config = dict(
    arch='conformer',
    model='sound classifier',
    dataset='synthesised sound scenes: up to three everyday sounds over a background',
    train_examples=26041,
    gain_aug_db=10,
    n_mels=80,
    hop_length=160,
    input='mfcc',
    spec_augment=True,
    win_length=400,
    targets=['background'],
    num_classes=15,
    norm='layernorm',
    activation='gelu',
    mlp_ratio=2,
    head_dim=32,
    fused_qkv=True,
    qk_norm=False,
    inner_norm=False,
    drop_path=0.05,
    subsampling=4,
    layers=6,
    width=128,
    positions='sincos',
    kernel_size=9,
    loss='cross_entropy',
    head_dropout=0.1,
    init='kaiming_normal',
    residual_init='none',
    optimizer='ademamix',
    lr=0.00065,
    beta1=0.9,
    beta2=0.999,
    eps=1e-08,
    beta3=0.9995,
    alpha=2,
    sam_rho=0.1,
    steps=10200,
    batch_size=128,
    epochs=50.1,
    lr_schedule='step',
    warmup_steps=200,
    weight_decay=0.4,
)
Rows from block 2 of a small sound classifier, named by matrix and row number. Rows with one number belong to one neuron. Each number is 128 + 24 x the weight over its row's rms, rounded and kept within 0 to 255. All counts start at 0. Numbers have three digits each.
After each neuron's rows are labels from the 100 clips, of 14976, where the neuron reaches its highest value: "strongest on" is what is common among them. Only what is clearly more common there than usual is listed. The data: synthesised sound scenes: up to three everyday sounds over a background.
# fc1: second MLP up (model.blocks.2.mlp.fc1.weight, 256x128), inputs 0-127
# fc2: second MLP down (model.blocks.2.mlp.fc2.weight, 128x256, transposed), outputs 0-127

fc1.80:146115097153166141059131093160125108131122109088135157123171108138138134156134118144117125121131124068128157087111145146157094088148141132106088113139115115107119162103128118110134152080144122117121146183161137111143139148152102120139121123189133176132166139147111096120149131115105105094123133136158111199125099130127106135137137126138122125125099128174151138094145080135138147141111
fc2.80:131162168107095148150120157122126146127119125113131107145135115119134171106094131111108158147145088151107107160131137086148171133110100120154139125111160117099166073126139109105105091151155140155111100137109109173162098111149153102105158085118109098139164122095125165131145094136112139169128118151188134101133140095134144121114161129134168129122137138090112128108156166147141081166133
strongest on: wind

fc1.18:148141136120099089156112077121148148140158112127091142146108077140083118168138108096114121114113114135123150115168119087157103175141138140141108152096120126152118117133138157127142116129093149103131166119140111104128121171139126094147098141155183112100181146095131098145084113104156120131125109119100151164117127109173166113148146158098156133094106083112148134119147160093104121122130
fc2.18:155126160124102121140151131118119153121131104133074119109157108078124149140131140111131119111117129146162143087149162083120169190115085121165109103077145189154135148146144167099112114143136150120096138090147135118131082110156132135125137090108089117133113125151138160145107120120078152150128160140172104106105136097118119114125162123156117117119115115166121108107176125113112149153109
strongest on: rain

fc1.154:126099123119115114145126133141126154131097133124163146132128111154129138100147157116117107155087137131154127152091134148161126165140160130126121156106138093142109157110094126166155134116132146113108115141129136093125135157172117128073131165155163135106154131162118089151124086092130133095111149128084107173142124109125122137083149155130106107146108112086152085115066147096200118151102
fc2.154:130138108118117115137124115103133140100119179108096141135126145106167124101151147191137195098115114091103162147110118095116084136192161133127148148152116115146123136099096165102098141118129140128129113112084070113134153107111127096113125151103147114163129117096129118184132153147134137097115137160151097135155136147163110088125118121132162107142145116154146162100125153127140089118151
strongest on: electric buzz; reverberation; text has "reverberant"

fc1.203:128120132154142117121091132136124107112090155147122068110131172135144130122119101139109146116111114113097177165086155145147117155161136122138113144129177141154152147092080137105113124116119123157126151141140131088154168103129069114135117160152152143139138118109134149086173136093111133109078148123091130150123099140136080140104137148157147129155133155109150146118063160129127141139086
fc2.203:117140166092143127131102127132159138143154107145121131153148077164124115155142158098129102102145092131118122123180131093107145115174163131169122100168123184142123072187132103142150123132142151137139124121110141105158138143153148111139118116123084104111143126116130098140120125178130144108098151136086151136172119111113101116176099143120080097103139111137106146113172160127104122148125
strongest on: typing

fc1.184:165109119144130069105133114127125117125136134096122123125122136149097128155106108129135145148111095100115138128138101115148133171114166102141118154113128118165125158121115158106122140139112155073165144159122140106131093151150086098134127124141170114107135122123123122111110077136161158092168092135109145131090090129137102143148095183139162124082114099115191080152151094138135160146104
fc2.184:113143121159116160134145160135087143129099176112162077124125086139112095153110137148110112121083112106124081108127147156101085098102169170080192129110132151147138104107159098134102142158141095107110112133131133094138096113095129154163105156117114100137121132109137122135113102137138107158153109157144130109134134112136179170130140089133135132158125105170107118155141128151156115144118
strongest on: applause

fc1.255:114140093129133095143136137140154172141143146150118123139148103158105112147108104107134133104113157151131131158128131126172117194165109144097094165110141116150156153094135124142147152136112118124139128119152107099114135104124118141166071123132143131073149147156128104160065112113144148138177129128104114146120132134117145151116152190130185128098114153090141109095086168111125145149103
fc2.255:112089115133147130140110117116118151099109139144117140170119093121142155122159151179157164128134064125136141157146085104107130108134138137131151117166131083116139128152159119111146125170140151084117113132074126153139169094125153098116170151087124125147119135088157112123147161148107142138106138140145124074154116120121060120138137082155069132126150140148133172130112129114124130131138
strongest on: typing

fc1.221:124122109119148103179113129179121100154192097146115144121108112122110117113128096112129118124112138124126176117116157142167093127181138119135094126102152083134074136124091159184125139117115103129127137113130075090100138154100147142134097098151159176135138112165133115164105126129133099147139104113121122164136113136127104149130152153115146183135109105103134125098121168110124143151094
fc2.221:131135157156143096117146146122103122128107142105167106140122118144141135157134138174168111185136101142135099108134106145089113141055156131098144149117089190143143142125156129129095133147147084081150121146111143118141100122109129137126127140125140134120125142097157145085117117125144131114143130109142143106081110152114177161125112090105129091166128133172127115148150114177155146086168
strongest on: background: none

fc1.130:101100080129136103143129090109114122114109162137146131097123128190147128133159167171120140114161164099114124168084166140126092112139156139167123101137138120132140164118080103119126142104143134131140097184120141106104126113156093133104129142153168143174133146162093100133141154179118142115101158102134112135122098127108111097150094142152137125146155143102128130129102081142138153094108
fc2.130:115151160113099151139153182099101134111128127133109160119128121107160158116139114111099151125129102152146148154109140071155160123106079100159128117105139140126154093142139127117092078161163147158100126153110124164166078115154148134094129106130131116139145090089136132130140108150084163150124123162194135140127166090116131112152148144136131146119145139113105141104158104133146117164094
strongest on: waves

fc1.162:117114114147133098121102156119149169110150115128122107116149096166076102108145125070118124071121162116119125134115148132148127198132129149120096120106124141152152175108096135151158174130120112157131140101153128119154103127139066104130103123167118119131133129121085076156109101097123142110125155143112108125131096149138153144115121171136138132123117124092130122089100157095142088174122
fc2.162:136089106147135125108089100122161134107128112150190111167105105118119137125199126227120141128119114126140160150127101079106097124163161151135130112171125085126136133116120133107143132124140140126121149089065098104149151130120153114081153138101135140148109133143164130152139138126114128126116114121138126129141112127127094140159144095119118090168155127153142138137102118112091112125097
strongest on: typing

fc1.254:114127137094114081096132117135112157110158110129111187129107120130113161161126127134084131134132111143119154128143091089153120147181131157112077156108127164120120131156164152146161143113127110116117120105140132156125126139151129106125088121126149119115120123107162109177121113109141126112185096138156143162139179134159121156149147159129106158108137088065105096097098125102121106088102
fc2.254:132167153127120196165108166112124129127094108133113134129150103113173179080122134112164175126131118181118141151125120145115140123102138102150118103123151136139145122118158109112114105161138147107136086125121079136153137159158171094133120106137095086131131085121119107137149156161130172149102113130135118105132168081076102104130116126142098107143123112147115145094143112146161146142143
strongest on: waves

fc1.26:157107113148148077114142114143151115134161153122113120100123065173103135165115099101125125086119167134132126106135142147161151160113150172122143109125137155142109153124123143137117132109101167129119121096122134122110067138157089101136109102153138136162124128151130124161128115103108114111120117159095110129136114131152092128112121171142138098093089128103113135108136174093080207144122
fc2.26:131047128101134130142133128122142147121158106170158151151115143131132149126144133175129155125151116119161147117106127173119137109165139166137106088118137128068096112124124124144112160134114139134149123137109120152066154123099136133128167101139088129127110156136108128140144186124098148122098104142157108129116173102113092115154172119119095185103156111128110161134084143117136098128135
strongest on: fire crackling

fc1.15:142127147132109094165160137099161143169140153141119132108114108170088096132149127106114129123121132117147152113123147121172108176106154134165114165080141133156098134104121155136115154154107117084156125102105107099106092153142124116094092130171132110138109099125153110160130066144153140081164099137098140132124134145165120112143110168142128094108117110106169102075145143123150146137127
fc2.15:124144121125097170143126135102088133091102107112070114132137093093146164104143121102131132130102091188111114152146124073124137141126084140132163127126127136121132110155146108137132099146165133131087143146120110152195109114130147097111123099133119117141182086119147135134160103113122128161132099137168143150120130087111162117135158066128122135134096102117114151126168137124155093153118
strongest on: electric buzz

fc1.217:125131104109147134086106112134141114128155170151179135097136177117142132130111138155136115138095112081119139112093170154097120089131137147144149136116148081157136179172109119111122123110112160143144161126124144153143142156145140142122179145135119169114100128135132153117163125144099074074093122153145136171119111138115094113106094154139125103129140180134120179144130095094115148114119
fc2.217:136131135126127153146121169081139129134124061128113153135117117141136156127117128109158163176143174149147108140156116137095189120122110130146132082127100135163122119089145141127095117111131142123107128133135125144110158106150154135108086154123086130143136092118106100157117167181126108163165157109104123101149134131143140146134122133097078152120083092164162113132170100159144157154142
strongest on: stream; chatter

fc1.213:140149109136109070140135139118125135136108159125128117105128141157105076137147102137140136091115122082094149130097160120138059109135177109135112147103120118135142157156070150128092175118099107111118104137138109065142115125086137159142091131149176198146136150113104131100099147144119124154131145122127138119156108115126124117128115120098153116121177114168129124124144153141104147136107
fc2.213:097100134129127141109110132152138129151107116151130138146096151096119133104090192111159114174132154165101112131124085118097131130148086112132127133158140137127154091100139110162135111101117187119126139153109132144104181174080104132138183141127125097107109152106137102158136167177128150109133129120142131171148165151098118135144130167124102136157103172087140133139108108143125138145123
strongest on: waves

fc1.42:122141118131125157131102128143107134166118144135143078109103125151145134103142101156155141138142178058109133151107141144124135086142132140095160149140121113128129183138097123110110176117163101142140115135120089098150145110125105105126151147159155135135133122121156140118173131157088105105089162116114100135088091154147087105085151096136115100145123152140121162139080132110158139155174
fc2.42:112143140129130169111112144146106135105128102125082121113135122113150164126113146090102154095101099170165119162166130058109147154126133108180102095140123148147114113138157116148121084126163150132105089088122103130154129105156165131124116104137128111157134113129145135123099103160099165148083136127171112150130166082101112122159109128134140112136143086151105152094141129147118120158085
strongest on: white noise

fc1.198:121107114100143113076133117147134135133174170103134131117123106124069123113145121117164111139144131136100124113168114116152141149170141142120146151101106101144101119136109153162072148097114133123081161100142116119169094119141080095116103165144155147113117056089122134150139120143124155140160136097109143129115103131165139080124130119087125157153101121130145138157141156132098084134131
fc2.198:130112152165156124168119152137138131109088105110123102149091153132132133142143133133126096134117147139146160145076130105135119117131134096124126126130138113146143171168112125095145154149156123136172150150138120107096139130108136168176146139088102113101097146110171128090074152080155113134132126090112133121098145122080110158160138117122124141142078168172125106098126148142116173076149
strongest on: rain

fc1.238:138136116160115105161099119143122120133143092091134161122119110174111113159104116162116120116138141101123138145099091168164176143124128130131142130122141145108128147139148126092173133123177103133144123107155101108135111120126043130140117163182142131141126110122125094143168156120085103127137124086101144142180121083159112116135108101191124137125129116126110123110104188124135141112133
fc2.238:140169156099151183133149150151101086132100089157144153106107150115126166136093106077133107112065137125162127128155120133106174120119116149114120087107117155130154137124123140106114126126130187184129154120136129140134151143152163108139151098112128154165154138177111118152112146144125095138126119100113083134124126109088116143159139156147096088142110125126122119137113092175119113151138
strongest on: vacuum cleaner

fc1.48:086119147118113141128173124135095140097123107115146136100129088119099168058158104112115105122126142124129107137107093145115102142138146109137106117103137143148145103125077146129112142141150144099163114126111132106107163153173118103134107137115123158119098109165171140140078109168174133094126114140110131099133076115179071099113113142101155098106144123141109132119093134087157121123133
fc2.48:112120106093169119123130096117111144116120122124105116145091169097117131169134138130117152086103120121114120133111111151157158114196126136132116154123133083097115183167149123122127139126172116161127182123147103141101101133127165129114138143127149133127143126145161109169105142112106116176108129168195102115116126112087133131164110133134098119153076122145147118164084132148134127172130
strongest on: electric buzz

fc1.155:148140129116113101135134114115165151165157147135097164131124110152092109145141086096097083131103093105115147102151150089174121157130109130119096154086125155134122132115138132129139114136088126106099146114150100102121106146124113130146103147136145138095135132089133067128118117127135143132149091089119104160097091088147147114195119167096142126106140091125160110101178154103110120126093
fc2.155:131106142140119144128140095086103131071132140093119076112145090137158143127118138121156144117114121199109124148125141085107162164122117122123134124143141131103135155140146142113120113123150121094108152142097106176136118106100135133121145120104117123107156113112151117162110086131123126133146162101202139147184141124110118108109176101137124153164109140128077135099155169153151137157087
strongest on: wind; rain

fc1.121:175171118139119145099112113163167088145157144135119121130126093169115119117146097118099137128122083118088191130120143110189082145141159125088114145083186109150125151126119129113155160120137080111108122129108162091168104148169122145117089162121138123115147099147141081127110104095157134118139107161137125142139138087137122105150127101116119105123114124118152153131134137117110115142123
fc2.121:133124124121132146109132124096098143120145114120091146118153133118139178104144102077143108158120140172136112130128115125101171106163121110131092140109119148137127159119176138134170121094124111120074133149155148132126164109119101077153152111135111120169188126126099123149116121160146112169121135126151167137120108090147181105132130118144101172139099117092107121100158122130131144201135
strongest on: clock ticking

fc1.182:139115111144142141112120137134126105105129132113154135070095124175152122079133102138140113156185135115119106137115128168138132101149197126119168163130138088153134182141092097115106151105110141109181136113155143124122153104150116166131146132157134146125125128105153146114144108133067112117108147127126144142111124128119112095090094095123113095141125136129137168142099120127193153171144
fc2.182:104173152102112168156141142134095126111116134128094115125151066137147157100088124106151141124124103173128105132146151087104113132134118125182132087105134156119150085131157116150142095154157155137102110110092125150178119147164157095117117116115119105134148083085114124148112107158087147142101108139138138104131148064096133113156131110174125134129117114137114141120169108119106157128122
strongest on: applause

fc1.104:180133089095177113126141113103160140131111159129142074124125184177134159146145142117131134110091158088099145127112168162115097156146139143151097136123141143136091170125103143104109133137136108148118090144152090109148121133111094161132112147065161124116143100114168134111158113117122128144091141113106147109108138133130113129128153125133096144141100164115170127149133135110142130156186
fc2.104:131111118163102149082097090172122148119158070136115143133137096090125087168097113108119107142126116173124097176121103135124118124128147111107152128131115108123191139150156156143157137123101145117135164129148112093119157153126098118126162148146125149156103149085130133142119098129143134133111142142157136177133112134159162133151101110154106088104155137152091120138148177104127168125090
strongest on: engine; typing

fc1.90:116140135108110145141122129136148098152168138135115155124115141086110160123141135095063159162100114127118170130149094091175105124157160124104099157076146150148122166151124120182157112162110129119154125123117149118169125135163188097153137130141123122130120134161126108132175127121141161137129130150159152138145170128168137131110120146090123091093127144120146142093120124121153081116092
fc2.90:143139146104117150148108168123120110118113103128085152166131117121135157083107096099149152112124154135149139126149117112104151116130118125185108076119145160130147108121136130131122109139159167118091075134107108152168115131148130091095122095128102103181174089131109124159137145170131157153143113158157125110132161083099139110165126113155087119166102095133107148130160108118142140165130
strongest on: waves; electric buzz

fc1.131:101132133145161122139099133134125099111188114180118134103101129123129121103111110122137119146143167159134166091137182126113107151185141112093095122087171074160115127139119144148115143128088128159127149139108098099102159130151144136101113088123155162126130121137102121142082108136136099153113127144105099183115126143114121127102152118132164153140091114112105121102089152098150159156106
fc2.131:122148138154128161118136133115121110110115151128103098142133131125144133149128121126141157151101112177159107121156088115100091141078165159149119117153116204150146120149154119136126122169153157126118125120122101109175110126119140126110111134155116096151148110081127129121146103160121138127116164105143149094089148072110114121146130085149092118137113119190115128126186148127147177112170
strongest on: chatter

fc1.87:094112141143094090149139111158154132139121127133118141132133072130104092154151087118149132110131115149128126142080115155159099147118161128112141163084201128166111121137081106115140153148102125103137136150144128115119173117151099114117107110116131090176110136140135116147124151167108131086116122139120181104160099141134137071118121145148145091134111105120110102099131167089141134107160
fc2.87:163120114096158149115111117119111108142153084123128133117101143090135178084134159083118122118150160094137149105162112130119146123153094145142103082125087099101132177120155154136102108075123122162129179122142132121135093126116139150115128125144119176134131105138085156136151127083116118166139116139179076155100157098129132146149145112087138166140137114121139109121123094147120122159125
strongest on: fire crackling

fc1.150:147161140138121135075132102123118123131171132109143135136114100177078157113141104124076145132129116084143193136119118164123104145161148163092119117130124122141132167107136117148161143110116124125163136170131151114159074164135138118140079132154138129130151106108124092133172107115119126105132102159139128180103125109159099125161112163109129114112090111135152162137086109119114127167099
fc2.150:142097111132125113153083096061133144115135095153142122111149126099130117119159134125135110093172164134134101121129106108120162123135139142127142133118137126124092156103169140102143104117159109129104150078137127125108147072095126111155146084146127145077127128160111156192109122105110120131109179118139142105166107165132153121107146117126121128188101106117107093079147148135139120159145
strongest on: wind

fc1.53:126136144144110072109119153140153146139170116131150163076116107129109088151159078137089142130110142102144152130137166133141108124158111136102093141095152143155115136157136143110090166146116148123117140090127117087109139138170103111154126110131124140129111150143138102135112147131183132115155100123133121163137109149144091105135108170107150164089111087133117114124139157079073092096101
fc2.53:116135132106131158172144129167158132160074111114093149145129113126135167140090160089166156163134112140129106139141123099121139128157113129166116113140168155094138080127131117114129068136134176128103118157109121155137146133152166110093141100104093123163143095129122128126137147176102157141109131151174119121140166071081131104162128123149112146115157113124115141107155129164125148129122
strongest on: fire crackling

fc1.125:105145091124155117108123167116142129133146121127179115118151109144147099134096126092148143161142184135102139141117145129178117114119138133111138135122136116131120172129108136107107135121094136158157166121096060122139110112109082090107121147130144154132175161094159120106151139195122122115088126101133106145116082151137133161095131149136126169145146155176104113104101153132117151166143
fc2.125:152135113106113144120143138123110106127098112146131158139105155153153118119108118195113148109152143101126128127115117109118108147118147171120105111145088137150135155122143111139130124090143123116149103120110166159094137095097154184156166106110087099092135088163162155091118139103129165101096171115125139141080122166131077129175124115106160098145148114151107126112135142163107117086140
strongest on: typing; white noise; thin (high-pass)

fc1.23:131131154119123085134137128139142135128155158194122085140131129153114112132141109115090141094114102120141152143142120167142088153152147112138110163102147176160103116139139147101122122125167097131110111120112126119157124102100121115154073122113147129103117103060104095166081113115123152138138104085155141131148147097131131135139182143122098129095122135134141157088160172172108158135117
fc2.23:114135162090119198136105127154132125148124118147107126164122116125131182124100141081166145128132127170120136134175144100109135118155112101146145086126133153141145093139151127141136096159130148130102099101111148149149137160161163090089154137114107112142149094119155127122130124156143158130099129124124125075108150085104128126159082138164082108141106134160126129134175119117130179099152
strongest on: engine

fc1.209:122125105146143106118122071180085128124116125141111114181116132163087144142130108164177131103125127111134133162122118133168119113162101116119099148132101096146112144156140163157141153158143130108106176097104095133140126161091114109100107132132094138111133131103144125122131095108131139141200094126095151146094089142146137105141108089101110149136145125109140114176156140117108089160118
fc2.209:116191088123109123122170143146097136134139108133098132147095129103115193135139126127137181145119140097112094076121155134089115091100155126131141111124093129118183165091167142111103110147150104132110092129141124111081140122138129142160154132125135109114118123134195133149123126131121118115138101108096143088121159161069084153123139146104139134138103155151095138121112144117122132106118
strongest on: typing; white noise

fc1.65:172178119126125123097105105126139123145184132137137158134110117131092134124134109123115136135113149110081143112115139154144112141127167127097124157090120088149072160104129120117142150098121125141121153155123146075116134172144128148147091138169183143126177126127162112169117113153151119136145126135143134153077111121120126107168122133106175148108092087135163153124132117151145130183095
fc2.65:106088107121105085104105123088128125113158126101133127172166146149148100124155108161104145104154164154136142150159104120139155142135138196109142128111139149112103168118163158101136121125140115092104150116147109138083156075123151099123132098127108137098140148143132100169111107103153160153099144109162143133120098147106150116098160150120116119149091143085122118095090146114131095157160
strongest on: wind

fc1.142:105150150128156075139122122114131182117132125136120095095085136155128107124161093156154110157112129135133156089086153159158145124163174087136086157150157124115135149127113125095082142116141136101131127105159136109134154133097121162146143144141115189140135138146102126105134168159059141113131116091105119162112089135145094137118133106098149115107143104110116125149090124169118127128134
fc2.142:135136123102115159136112114153143122109107127143170110136135122114143116147090190054149121119116129160119113129119102109089114130104130091148099121155134123132138073147105123133165097088157136132151136148153133147101162125138170155144120108127108120081092131137156103094096122167151146094115159095090112133110140165124099163141138209136100139134140155135137112101133155126126106111125
strongest on: engine

fc1.74:134166150125132101165146146125094156143147121124100138156127118164123119133166106124111110130140144130134172134134137132176121151151101132145087143108079134145130140128153132113174150125077092100100126107115110079110108142098159131170081140132145110111108090116129077189137117109139134099152105098097138165124130134159127139141161139131150155121104120098159120056151154095142131129113
fc2.74:090167161105117168144091135119112134124110126148114128143129127112170153098102129082154136111115115182118132154153107095098130124124128109152135116147122160129153138113165103120129082140147165113096077123108129152134144142129139072117132126139141116130168102111142152106124098179089143149116115122150117100166166094100132127142099107143093121135104112154067144101189125145156140133105
strongest on: electric buzz; helicopter

fc1.73:144120102138143103092087110126135122141120100141124131098081154147085072143120124162116135109095167120107126156145110144143151114122132130101091124068140152119106133120087138125125131138170121152125120145149101089134119170111086155165121093205142111134149089111115122137171110126132110130166136116131154164142128100134075147181141143098144149101135133121154163117108110136147122144126
fc2.73:112144143118185089117130138090129086125135144096148115140150135113125130149111102101124150154112142094156051096137133161136128133105149174109128118118105134116136166111159156128133142158104071121096114112149104121075165127099149135162094099162119119105144109163122137123105097107147141155118100119114132084103154133113150119125132136119129123152093096085133109133112162170173118162136
strongest on: crickets

fc1.233:112125130110166141090101144188127136129113124121159107112098157175160142116114121094124128152135113144129124117126141128088113096187115139166110111122171110132164143129081131123124114089138136128119119158148108123120162132161072123127128102164118174160163140125128145135116127122127073076091145126118083150085101141119106141111102118151108125148141144094138152135097115160177155146107
fc2.233:153174115131077132133128154122085152154124167109100132117127099070135149130122133143128130121135108172140112100133176094184133156116115132124113132152157174115138096139112170141099100120119148117139136139157101137160143111131134114104114118105123119179143128072161159104113075135085114123122104132132147118108152065152126132129154136104131130074119111134146117147152143078114114120110
strongest on: chatter

fc1.141:136142098108110082067098092190114064114172136108135122156142120167116153151127088096117122154104147125107130125114144136164089144137148128111111142115094136114123176127127144134114128103171116106129108161130133090122131125135098099156119131174156150138166133115098104123156103130124148118116140098151096159146071137130115147164101150140138099084135136140126154134126131139123169167136
fc2.141:155114133096120097136136118069169110160131166134163090152117117108124155128122145181100116152166141099143125123145095082153173156120105124136144139131158113094180099163107146113113148123119072132121149102131128172128104105126148123106170100128137156114132140117140155142125126096129139128141137157131176111076121119147124152099177117118141101135106134122124091147136105131132081150087
strongest on: wind

fc1.112:175145115131130104094112103143125121136185129119139118122117122157094134125159109101110133097087172099122121089136183134139102123140156158121136107116102110156085178145113164139128149119129137144135134119142109085141085095164133116142114199169139144129121120153109115128149082064118140116118130147144111102120129139141118136135092144120144136108123110127191158127146140143076097146136
fc2.112:131082124120149125120083140118173114143163110174183140115090158117098094114131150134089103115127156102152148106163109130120117123149116113139089101125132124091115132124153133113092140065144091141150132113101111135138141131059158177141137082144127159112109129139112138125138138118139114162137104114145101145117154143120126128166157129088145169171114104107100133108072131152118116144120
strongest on: stream

fc1.206:146118121167156118097134119168139137110117101136146115089115137140155137120129137166172110155125128112111126121094144185119112107121146130124133140134127098118151169125098132099120134100131099124129150150133168097105154101145079152124154142147158140150122114132094153091129143142071077082076159131131111145136059165114104110109112096141111119173144148151110133145089139124162169141135
fc2.206:127174163074112140159144175133120129118124150145095140113136092116162173108076125089098116114141110160132142167165120059147163141107108149156117118121114157117156065140144137098137111155134155141111111116115142161167097140148152103137132071111124108130137100102118124136148100156112125137115138146138155139116157107094114113165149125161137113107147123120114134110179150130103127139110
strongest on: vacuum cleaner

fc1.212:136143131138169103149125135118145163161119106088114137149138065157115095162140098084116129114113111125110171137173143110157123130125161136085113154103136125147112127114163148141176119097088117141059137152119116079117107153160077111140093143116161165122148112171106139136121124147142129113173120143136115110117060129164119127130133137138140136106126127081145133116126155140109149111130
fc2.212:143156159087087139111135186110117123142127106145108114129114099091145158095115088110154147137171070154129124144112111118137196128120078104164122116105140135114186134143133118097091105130126151127117137137146145137140080116162103107117167085100098126160125135100101142113119092110108137131158121137157163143106123107113110125128165113159140151119127125105097105140159150133160096140108
strongest on: clock ticking

fc1.195:168174111099140124102112124118126083134171161122135091162106102154100084132152104091126128122111103147119103113152126139123100149124195152098089123115117143138145167126154138125144118138136100116133167126142123093120121163106110129150035122144143120123143134106133129183132109120135107117129111115139138163108105108120148152173149134114155125057118101106156153123158119121132146137132
fc2.195:158086125128105105115132112110135129178129078132133145107132105126098139143165109150149088143149162126141105122108103150151122107133132131123162148074122143142111129138125133091120148141107118126136123130138136116149121043134150149106149097129142152151121156131127113151116123112139168089112185160142122147096090089184155097127128123110161069153109102138112084166117121152118114122164
strongest on: wind

fc1.171:179148099121101090107139106145176134138154145117119134158130103137100112158130080113104139126113092149093112147132132151178121158116133115099106156119116122176121129119115157104144148146083134085117162126154108076125071133135097169124104149121142116110139124128104132135114094124161152076152098127097150114099093114159133127120128156088138130085110120124178135147141131111155147131090
fc2.171:109151147148106161105140157099103135106128144123110114112143090142140147136083121096129142129102085162144094176127158113145127116105136134147136129103150165146183097127168086133146109175174145101117117117137128125163101154148126125160136110136111118158177102090125124115159090149117114130121129123149134122123153090076139104126126108170121123134143109153119152132190108174175144156124
strongest on: applause

fc1.158:082096116115155112150098125119170150122141153136129148108117120159116124082153111119082095140107107140145151081151118186125172083148137120151117122143125141134123131099136164155162138107132122156142138132108103090159145123116072148142104091140091171122116084101153161125097132147123119135091101139108139144147115138090111144171136167142164175115159112147128114106120147145151145154145
fc2.158:144124182099138149144116160132095123163119136171137116149112162100120148122127124112139147153133102132173107142093154076120096141099090107128089117107134137111157060162095108103140073142141176133079124138144155167154091116139168137162174113119127142123138115146125160128101073147119117098115109154161121140126139109101143152121138138165149124127134103124139109131154145136109105142131
strongest on: background: none; text has "car"

fc1.76:143152163104100094127126107137114119135141116142136125106106133124098112160137120141128139171109100088084194148085142142113071103132145115117134182107119052137106131129103188126116136131126112082124133163104110101124138135096145162105121137133196146122114113103109109132113119115167147091157124111115158092149126120142136103170119132119143151133143104127136130112165139113110163119104
fc2.76:086117153085087148136161158128129092105112125150093135120129132123135155118118121115140149104131143145147158149124117101149134161114121144138126096094139140116133086095151109111114122182140151116119104102123129147159131151165115096107109075132130096151112101096098061149124126174103177136114149173158128159143153103123104105137127100144144089164115115107124139073102083110135132151135
strongest on: waves

fc1.199:123140124126115076146099079140134096138208107131115129117121103160083180147138088123151144124138142128132152120150129111172113164157124148125078151119129141173103123133159169137119115127122150107105138116115128113118132172111128091134126131142133126108128113120140072161095118150131104118195088105150150145153141117143127126151127144135116158100129078128152155125109151127080170126133
fc2.199:120166135084182170163105158130091131164101101137131120151113127100134187110123148079159134115148123121190112128135102126103148089109121131158134095115096154121132127126130120127106117167157144136089099100142124142155118132142167084127122134117096122153148098081104154132147182123089150147104090126101110115114149108091094114140121136118121122151145095175132133134140100143127144118144
strongest on: crickets; reverberation; text has "room"; text has "reverberant"